From a checkpoint of a small image VQ-VAE: 195000 training examples.
Rows from block 2 of the encoder of a small image VQ-VAE, named by matrix and row number. Rows with one number belong to one neuron. Each number is 128 + 24 x the weight over its row's rms, rounded and kept within 0 to 255. All counts start at 0. Numbers have three digits each.
After each neuron's rows are labels from the 100 images, of 14976, where the neuron reaches its highest value: "lies over" is the class under the peak. Only what is clearly more common there than usual is listed. The data: simulated stained blood smears.
# fc1: MLP up (encoder.blocks.2.mlp.fc1.weight, 240x80), inputs 0-79
# fc2: MLP down (encoder.blocks.2.mlp.fc2.weight, 80x240, transposed), outputs 0-79

fc1.194:135124071108154083095130167099101120134175105161156084099143137070129127100127099117106112088136151139120152129133099122119118138147107108144110120115122117136127143112141110113113149142122096131143120188139145076153141135119162119132154178
fc2.194:126151110103099140136123109164133133113056128099094151126105138139113102184117151168146145131110119143113156102133118127149151157126135155091107153131113093129095119139117166109120091124090157118118097068099138162088135095126121138103120127
lies over: large cell

fc1.151:124152105165110107089124138132139109163133160136166143105166129141101121105138116083096103149100166073121135101106101104151143133120139116141115144130109152131097094133128093147135110137163132133112121149158091100133110164145191135133183133
fc2.151:124096094076122124145136117118107138099112102105106102144090097105144126157080149145157136109132127157114120140139129155070110113147103155115137104101124086135132159155114136134120151105083112131107108116087145134093146095113078123126074118
lies over: large cell

fc1.176:148147108099132151106105121100107167104121106108124119100137115106130114102087163136162138131152148132146160088145103150095093129156171103132156132109092103154158212113100112124107119121138081144140136110162133150152126118127155141127121153
fc2.176:134155135117094083144137143169129121158100118116141123108107163154087102118147120109089107114117154175113110153156121109188111118153108129170130139146175169137125085142103162124160127154134156132127164155135134143115140094123113088152113112
lies over: small cell

fc1.20:121176125111141149142129123153141077179143099125125147117160167138148127176114114119153131155119118146083152134113127132120137140169113118112115161113128069076134138130193118108121135152166124120162144107087116121147162123145127116143152151
fc2.20:108116104130132107123083102112169149105109138162141082199137163136132147133132113117115111138138159127212128114088120100131109147153116116143133112107079161125113147136090138097139120130144169138157114124127101112145140116120117153153145101
lies over: nucleus

fc1.24:112158131109139108084120142124154106127178142140089122136144107096156119113161116141129163137085152132107149155121102132076152139113094120157093114137135105123096132160166163128150108178077120123123123137121121126142116106115082127130066148
fc2.24:150128135181110122158154117137122128137107151140167080118150161166137144135126113113151089112108119108130125091137131149131118135142165115092132121123113113093142094126096102165131145081192155144112127115108088101139142141151191147144151119
lies over: large cell

fc1.169:111143123128100138087161176078133119108156094168124127082112104127156121124139143131132114081151158084118126134133142138044102166137119133110153131150153095130149160115171153145134124118102130130132076107135116137131124133145108111119109135
fc2.169:159148148115126145168128125188123147134157175139157128149173150162112120154161134159123149166127124164132170106145085121188184106141140136139127145138104158135124103127128150109121138128160131114103181119160154139126127136131122135124157151
lies over: large cell

fc1.42:114116109131118122129112096158118147104117101104106144097114140109107083107189088157117170125100161123117117147119132131154128139131115110159129135179086128100105134184131192156148132117136153106129120118090119165107103139099152122150145151
fc2.42:159153126141140142129130124137123134125131163115133085156144083152165158173099178117159105156116102091151108145119139125113124122110114139069110129078156147132160130098102099114100087163120145148108122119155144098146165093147123160133125126
lies over: nucleus

fc1.116:162141141153129118174105098105084113092133161103127127131135150135141132100164169117141132095103139092090156160135142119145173132152104159153113134117128097147108105176111146095136086156172117120103140138119151121126110135165152154151099149
fc2.116:137175110101121113094172127154173142124173113120111099146159129136135134170140104170132169181094147132133073093109129132132121112070104131113120136125120129132160117095101155140155175151120124125107107119114121148148118135107089122118149128
lies over: large cell

fc1.146:116086123079134148164155142098135156132086129116081115118100156134116154110125123159125100123130125090106135111167146123161110104158160113144125147075115100074161131155140184127086112126145120138158104134136168117125148140150137150132115118
fc2.146:171142122116165130123124157175086143137129131126140156119131133150164094089124115109108155134144144143153068100171138113169146178153128137151122112102131163103111140154153111125125151142158091141122149110121119116154092115100081091145115147
lies over: nucleus

fc1.224:139160103139126157110134147184149119147091093100133115099156130115124072156130123135108093166126164143069113119145124138122096160139104121087129131144122103142069108153101116145124092123131120184150144092119136119137125166141128105120122136
fc2.224:147076114108116115128128136132125140154166115148112115122107132120149206090134136123156129123123113084144139149109144185088151138104136160104139134171143141136116139105110114120187122131174150146096115128146131155083165135144126164121139145
lies over: small cell; large cell

fc1.117:120104193108109149138144120120128138122101119114147143111158083106098143140135185118119128120139164151118151091159151156171139111166132139164129136151107126145155162105152096137128133123108112124135095166125105109130108108177175155155094113
fc2.117:118174086130128077112101164138141129141115175143132118115119153144125150171104127119113134118115154176117099137086060123120117120117122145149136116158146170152132127136137162130122141157140141129094153117121130145073143130091097080157109129
lies over: small cell

fc1.7:149141125103114168152136127124124124170105164136090188075097170125152126139091136114141131136086112140105102163118114147112094161122106139121133123133122138106150122107136161110086129160101163120142109170132116109158144121092098102153091113
fc2.7:104079116143155110108115105150105113099112131098167120169163104107097096134138094110121141157161149150116174099116102097129139120159139097116109129085146114160089141145103132094148114102165091119119134120146124142110118111164136152077146132
lies over: nucleus

fc1.164:129116109114142150094123102112123148092118109098135140171110098097161117115153167108101104098115133137154156091132110144137086143173138133132102157096102123128103102176141147140091130137160130098113079130098112098085146090136127126147167118
fc2.164:137096147147098147162122147164141145100143125089143142147108146172136137106143158084160122113185138138095130117119099119131115134142115144131081118099093152141133103153128139125122091113164156093130117092162169122110131103129067117147097147
lies over: nucleus

fc1.136:169152110169150118087155173079150140104134131140127132108077111122146155123145083134126146111126110148156170099119116144096102131129143139118153134114092108111128156138124104107113125154192103169154135153131104085112127147160148102124142119
fc2.136:129132209113133145144106105123174104110112147122116129141142143121159142127137137126101094120108178164144110170118100092140148125123108116162089139114146085114105168096143112149110127134123111134146135095188156146131088113118125094110135119
lies over: nucleus; large cell

fc1.149:134166124118111159161128151134135125165137184133147163131149176111124114129124106157145086133132123142138127133164094100138136112111088121166109063102133132093130077113123131161115115125110148087095101114153104101118132137174144157120131102
fc2.149:134124102106152092110145122137148132163134090114111128190115135163153131128153133103164127087122155161168155114154115169127145132153205138132095177183138144109130154135126125115121115093127118175129100131109142124116140121138108136128138111
lies over: nucleus; large cell

fc1.26:131112112119112092124123154117128124140114152131119154122135076140176115115166108102089137152133143166182117158149093108120129165138159156146144127115100112087115154155127089116155077152112173120127090123105182143122130114151129132098138146
fc2.26:138126144131164128112154141150144153154148123164134144078094142122138127077133095139149099156136099138137111101108129170148116115136135148101129124088146141148150152102084155090111146135120133127107152098165136060143150162135109097150173147
lies over: nucleus

fc1.59:169143138118130107120135143111121148097142137135125184122178125118131134100146134142132101159142131139142144098177119172144108112133162146141082135138122109139157144110166115142127152117101156114113159114138124070152180115084179154120159106
fc2.59:114117111116152139174107142150110135168116121117126083113114128102106127155142134158129172113124151155160153168082133095137116148143124134124137158159144148145144143144107153118099122155139087170132116149172147160104102120200117140146096159
lies over: nucleus

fc1.202:117129105124112100091120165122138132163119108136141106151169102101070100105135111129129163109099129146104115129078125127116094136166139125149116077144052140143121102146143131097125137106130109143097140163130133098110119102134164159140121170
fc2.202:152142161109115133091117131139109129085166139129105168119104126143149172153083106141134123159160096106103123105129147134086153121099128068109127158125174110137152128099130146133154066159139136116118154106125117156142144122135102135156137084
lies over: large cell

fc1.53:087124099168114159110175138146132137145125141119114129123166101140151121148163116091119172121114127160172118162145144107134114144120141137146087146112145093134129147157127124156092104182082142112104162121117160122088108163160133135149154155
fc2.53:157119167132143092123133123109140114096125089129125113061123135121136117129115134157135066132161119156140121124143145154087087094117090155091141144103113186103125114110105119106140147081181139114134135117154097104144139119138134134133108159
lies over: nucleus

fc1.191:111151106115161126118129139123128140140124164127126154133128155138117123131116137116126120146164145120117086159149096123176103135143080129143122115139168104112113120136150127126156155156182151152127144099122115078126065165060168157143113101
fc2.191:127080133137141155131121102147107118118128091139126099163118110088149128131117116138137157148093120133127152103121177165092134149120189119118116147122087166144125139140098124121123102125099114119143098134166130151119166101208097102144144147
lies over: nucleus

fc1.196:121105110072101138130150118100090136167148101130141110110096116128139127111097112116116111125138114137125081099170098115146171129135104155156138153090150124103143103118163140135108136121140120165109101178132122068133114148095153168154099152
fc2.196:156148148159155131098130140107138101132094145127122153134166166107067108147129130128129191133140199125105153106085123128128148115112137106121128141132120112132103133130116123109126113132144162108122096109134126136084138137193083088110144105
lies over: nucleus

fc1.213:121131125140148136117104122105152128110137163109108130127195107113204150113095120119161138148187109152132161120132126086148145077107114088125137111086118119129122117149099134124154095152120123103136137152116128111099130149130083115083107135
fc2.213:137093120126112135132123148108162108119114103145144163115092139138071138156169111125138080087064141134099100129109149164136140129140097146115145147121144116132080104113125109144095131109124149133114146112116112109120144090119203157131121158
lies over: large cell

fc1.58:117106104124103133155079152141127185139125122119121149149165149143158156126084133156152124150133138114098168154094148175092162141121132158086105130115114120122119142123103092112118107179112143095089093152149134115094130143138089122135151128
fc2.58:156125112140146123151145118107119077111131119084137101136118127117072168150144153107120124120106165152135094105106100128141095084126082117160171145109130159140098123126128142137083135107140117145150153125122121134170104108132198150117098139
lies over: large cell

fc1.120:096190141107145140132111161083173149137104160131103112118212155086157120100128134120095088154129121108136134130114159106126107136129115107128173127120138135129130122152118117133142122134116112145122159153139101133129146136144168183091135105
fc2.120:156083107134139119135134065160081095146146107138161143133047128152078152128127123130148167100135145175123136097149100151125136142106151141113076153126152100143116140128137112115141140122136125112139108111129146129118102118095112097132124159
lies over: nucleus

fc1.88:160178149119086149109067095140133125130092146093180146115140123125159155137110159114146151162156104115093180111118130110137136117107124121123106062135139146140148139119111101119117131139113118168130159162161098102135129099122117136154116133
fc2.88:096066113109142117132141161136147111103121125126134133119096102129154166160104123158127094061132125140123109162174123141136122111119131122115103126143136132070149105126124139176062170149102097138116149140123155149117145134108131163123155121
lies over: large cell

fc1.96:141140101124162154155133098118142094157141129140135127143139140133142104104118076101122149139109103149163191170125113149138158147193122161105110073153123130131113160087129135099094102133160108129160117151150142125120132139151135149148127168
fc2.96:145141153107120097087149162151142123116106130124120121106120143097141166103135166169119127124129168135094077102129150092115112116087151090164130163096184107109131121171099129160168138109149162135118133107117093148152153133120141120110142121
lies over: nucleus

fc1.16:152121102155138174121170134126148118097108162158155093141116089098103111143143110139157151144104153128107152124146141087089121137140120140100107095112130085145126098174138137116096165153116123156125119102102098153112133158148113154125070103
fc2.16:124162151108102121150145178081139122136182132125097113179126101122131121142114107148125103150117131137200124172122137116119138106123100126091118135163138123098126137146103154123167166133132163124148147100095126132103139106071111102137131110
lies over: large cell

fc1.99:106116093133132131104122134126139134174144096157177123141098110118080117096138089114121107073117164115116147095121119089094134115121131065120116108123127138139154123167154128150111105154143133124125060142130118148139148088099108153120152116
fc2.99:149142104119137146143138130154094167092105121075092093077141123107160128175108141139127154130174145145152133116128134158150117131129096150140131147146100102148121155099097155138121175120108095098093153069153143122120113119160128151119120118
lies over: small cell

fc1.67:165101156093130096102102163170145138102123133090113088126146087215120134083104124151152118154130139089143121134167141128144166104160128133134119152138100072166114169133127133119134136139133148135114114126141115124135122116135112144132101122
fc2.67:090186136197141154140135135085140154138134120108105158138100147089143162173163142125109134106129129123156146109103090150145109184122105131152176111131156187132146116116109141137115141129155123120107132156118139133153132137130117105143121157
lies over: small cell

fc1.11:137102129152121168134161145133096129197102125115141136134090137130106127121158113104097150113108121087128122133117169122155128087157137153084064164173106088118135149148158111165125130123125153143154101147162104141107110116115154117116125132
fc2.11:180205099158120115122089127148119161083154113136095136123168121100145116112128112116143125116128109135142173128118082115118121115097092137136147103100138096149109146128122128091135131132149121098133173120161132151134149089104104167143156123
lies over: large cell

fc1.71:141120105084135133133121128105162145123077153104115145168094172127128146133130151119155149131092143168125153122134097130138146170166109121152127127087122123119144111157163148113102127107175145089149068155088126091097140110141142108141135111
fc2.71:094151193100158130104146120156149164128121147129158172139114106156097166112146131096100113121157108151113137106162137109143126138148099141125112116096114114100141135131118176123140108134096147070136166112105129127156134125094095102081149140
lies over: nucleus

fc1.219:097123160107141091086116125181120154095116135094071136109133144126112126107154132131177159141099156106150162129129135179110096127174094066113134119140099114151098152120156149120116123129107122124116139096103109113144134148152122136137131156
fc2.219:155096101133128117176151136103109121150145156142165103152137085091148129146113144118100111122160071133111119128149127069162143139098153160142097136103113127148166109123085098104179097140154149111135128142155106106119104141119142149129119104
lies over: nucleus

fc1.226:083136137128148143141153102125165110110117116124139124141151148132140234125144139095145124110108123133134119141157143134155124147115122145100136117130117119114077192154110131126107171132119144104093125148143104101114159091156113139088104122
fc2.226:123127135096161115163114107117090132121125121100142163107121110128105073130149109142093136156173150113090139134097128131098097087132159133135116136135116111157192112125135119106112156128118066114121120111118147135141093124089191137154146120
lies over: nucleus

fc1.93:151156117128132142120133135117122136131086129073104111142122186128146141169161166122114103146153090121140123142126115135148119093086158124166125141081156084154087108170146110149147126163156101125127136129169130136090121131121167124104091123
fc2.93:128120113153150167142151105130136122083151121175151130103129057144117099116097088135134157095082149145141110133149165151146119149139085125104137123174105163115128117129102116123128147103104137146140144125096126116172134131143081143153170133
lies over: large cell

fc1.95:125163117108091157175113085122102171144104141155151131113135125097138093145123130100109119166094150129126143173096126158127158115170128119131114130094094118096140131104096118146075103097144147123142150104135120130157091093123106169154130139
fc2.95:172136156124104117120141133146155095141124106086095154121137134127127157108133142089146121147106146137134132104107099115116135147083142130095135127150166166081146124154104178114153156137124157137129099191101113143067130149122117077138123120
lies over: large cell

fc1.105:167166118102132151129103128124095123168099102147118095095117121086113128177108158117113137109138120116125092118121097139121164145138093106152113097087136115098141145149082175126108100146172167130125111143151106144104117148090119172138111131
fc2.105:103097164153107102104112135120113141063120161149137173081121136104135117077078098104131107103097136108119185130125126104144110089117148135112136143150126140133104106124179133140137106128128100097140154140114169122130109119158113131102160126
lies over: small cell

fc1.167:151109153095111127099112143100128120143117117132147147192113158094111082102138124106151127147127151162131158129129100124140161118145162115161110154139175111170181121116164106160117110113108137119119122166098138101127147078146154129101159147
fc2.167:098181111153148140131140101170124170116123120129149109087158124099124152124093156129108158134124099117145120113133173126122103148117117125089094115096103133094118096130051159110155113136116138125144115093164113148133116140130105122142170091
lies over: nucleus

fc1.228:113125155063135146152092130123096142138112156119145166146102133125145168173140107128121082153141131115105181099142128147141151112119112076126105096088143123106120161121150153147083115092095125120133140124160154115095136115110107168123122128
fc2.228:109104160102152109105082135130119135149096162152137137128125118120067111138147161130135128125150111126114109086141169147123148128144156093150133183104161147115127167115142151106119163124112095114110119151133110152073111110092122143165166098
lies over: nucleus

fc1.17:129084136090147139152133117130104121123095161127134135158139143108144101096202117138101136126100128143152176117141119072129150144137127105140156114080097108121094156139150143075124124157130118151127117101128137131110179147148074119130121135
fc2.17:164119115095129079103129182179123090199124129129136168104127133113099150115119133102123111138130099100120100105095158135172141157155141111114147173117145133162149138097125124141091119122120151115125122160121161093126113101097117142113121133
lies over: nucleus

fc1.76:142149130139114105168116154129138138153087135126139137122103147084139143151133148144156152097155110167116191137145086137154080099141112100123137121133146102087144131152137130122061158102144139126111116097117108088157095105160142152146146122
fc2.76:128147151166139137139102078116152141094118119107122097162121143127144163120138153103135116160137122137110130073181109145106120148134136113143104129110114141147178114117132134101140104101148144083098171130096110148120170154167100072131119154
lies over: nucleus

fc1.229:130160197157138147133147115137120101125151112094146116117130124119129112100134110163148129107105137095119131172136109104075117148134113110123099105162087102179097122186132124123125110156148116102162098119117095150128117146099177143113147122
fc2.229:139096088112104114133120167111125147131106127107081134115147146182148125126167107092159077110156116149130135093162113103184149099134130142096144166111142123079136102132170132143111153115113124142130128153137139119097130092102125144141085144
lies over: large cell

fc1.97:093133146163128153089139105160140102159133098066153100101126130123162091134135149142142142112094122145068113130121116095132137185085109100118111146132123160127147139148119112080149139160152159121153112094138099107115145111132141140125138155
fc2.97:131106133128100104150125113160121093145113104112130120159120135123122141116181143080106151157146160136143166150127126154136081118113145158121119157157139098110177121127167159153127136107145098147133102123120144133152118136158063163070129102
lies over: nucleus

fc1.102:153125124164093121170135118130122141130087137104135139113178124163137107153160158090127138108107113151105081100106136118169159155117137149154125153091081093110130149147144148155119176119116133115117080117138118134082108128130116121079107134
fc2.102:116092160170160101094166153101138145118119142164145121125112136113100100156093164117153115110133117122150121119096165133094090163162109089122092132137152165170175153121106091107119119150133135094132163154116124119148127111124146162150140127
lies over: nucleus

fc1.134:186147127111152156131130091109124124121108115132077180122157158098140167133120122154166113136120121150132145100140116150111056127127153115101120135127099090124114095130157155133142127106096133118105118120114115137178175127127139152162089138
fc2.134:102170106104152107102139135135143154104120135123207126125117119106128101120117088121116113136126112146108162152097135118137158132123120118142124144153142129123075138080157100150128104146180141126147097120156105136110058108150094134100113105
lies over: nucleus

fc1.119:133173137123130109099133137131139153106153143118165164125131120137130134109116081147152147126146128176157145111162124117113076115103107094127138145106106101128097181144128124094150138114139134161143198149105093117146093153122089100103119157
fc2.119:120115141148109157132110137119103109143072134141110082128153101150159088136124122124111111120108074100114116201094117128119127148187125122106104130130140128116109088120153119163107123159125145119129069113156121098091123128111150134119107095
lies over: small cell

fc1.33:147137132116133165161103131118108125136103193150157130142102132126097136104115079114154092096132144101046115128136120120113112143127085123127133081150125108142167124112133161109117123119144119164129111183142149082128154122121118122111146152
fc2.33:116107085151106125133133159130086110145148155117137132169144163117156139161097117125174126121155134128153160124123128137112112147136108074147108169118145113137105095071111140115067133151114117106118128122092181174106123132110127154109118105
lies over: large cell

fc1.54:135148136125097122155116072080123128103102126121172126067104137135119122131124131125123138120110099114094135101162145104123092112125116126107084106122139094076118103157165141123133153129131167127137150153149083144123078142092105125127109085
fc2.54:105108136142119096097140139113133111108095167172097122142165108149116150129151139112114129101117103151103152104162113102128134123165164116136092065104095129104097129127139145106129136135170108106116148103088143152120186118132133127180137162
lies over: small cell

fc1.103:094137111104071121134101135097150118111110159122175115170114171158142125108124144143117124118135107104079125127111131124126129120125143119123095086134118096177124119157135138097098155177107154108118120196178103097115132128142136142137133143
fc2.103:160153141131109160110130155119112137120166133108121098087087125140182129117139086166143170091152110127101107164115139129101135065120168084132158116154166128128116132113125115156111129116107127172114127114105164112121165134106097140130117116
lies over: large cell

fc1.184:119127115134112121120158121089105112138100141135155099147142160122153119120105162150136089070141119131129140177147099136110146151140102087162119115077182102085164134128172168115098105126118154116121105118127147091089135108132130137101140141
fc2.184:127166123083141151148122165143104149103154080152123114136127127140119163158163148094141144188119151137128167114118136158154077143119126146103086134179104132132112143081098092114117170123125155102108141166127154122116119131145122148116117129
lies over: nucleus

fc1.55:076103062140135132129160094130131154162130150146109128114143164139170106111149131142110152146120109122122155118123124164121106125113153174091145128125123139137135155102132119180124154175142118125083103196111151134139175120118148133123129138
fc2.55:149144146107127139099118166114122131070106107118113139145140103133100139142110140112140139118152166146127095120146161116129175139161094098153121129139135093092111140159147121095153126077142143134192172067146122150132096153122106143111131123
lies over: large cell

fc1.216:077171098076128145099133137144119139140162139078131117155098081112120100143145150128145174141137133124133114088131127143139088101112131096107080116144141116108122176124110151157138110136065153139123091105135131141130138090129112128131114153
fc2.216:085092169134110121157110109087119135102139115118133120127148152135190145101130111114102121119115135134134162137120112098104118132137139127158171143100121139136129109130091114121083123090137088113121115162143135164110128210105121104097166103
lies over: large cell

fc1.154:108105148154085152155138103112121143166116153084131113115108126156143145131139106061142143159129091163128123085145097139114141111114120130087172131108124123138049164175133112144133125128122136128122096168139129149108154136117131112102122117
fc2.154:175143093129147114069124158140121098098114137132127139135183147106151121093129150162156121097124130089125150169094189139106136161128118099136101153167135103119155138124122134113112096121171139125130139130141124112099068095124125118126114118
lies over: small cell

fc1.49:123126118150138085122116143133126150148143123085099095124152158105127133115172089122155081134090128175101113163125179153095150140113152151123088136138112134155089112155166125137109144172138146117082118123122137074145151127146107109127129146
fc2.49:134160109153103176138176110129112105060157119117130097172134124140140164124098120128118173085125116097121155144103081139130126122108138110141154130149134125141128095103127118148133084101140140143139134092101154140101127117142190109165131129
lies over: large cell

fc1.177:136160165169120123133127104127107143119110096112128100134151127112141124122125102135162129110137071187101174127152127175110105170121092135156113122127098124147110124129090153153069126122130087105090164115119136141134148110144092118107108155
fc2.177:114147126113157134154147155154146153145156144147159123171097121158147153124146142143097101116118186111128113115118146146152125101155163128140159154138144112109125135132154108154139152111157205169153104140103124081130113161145173131132128097
lies over: nucleus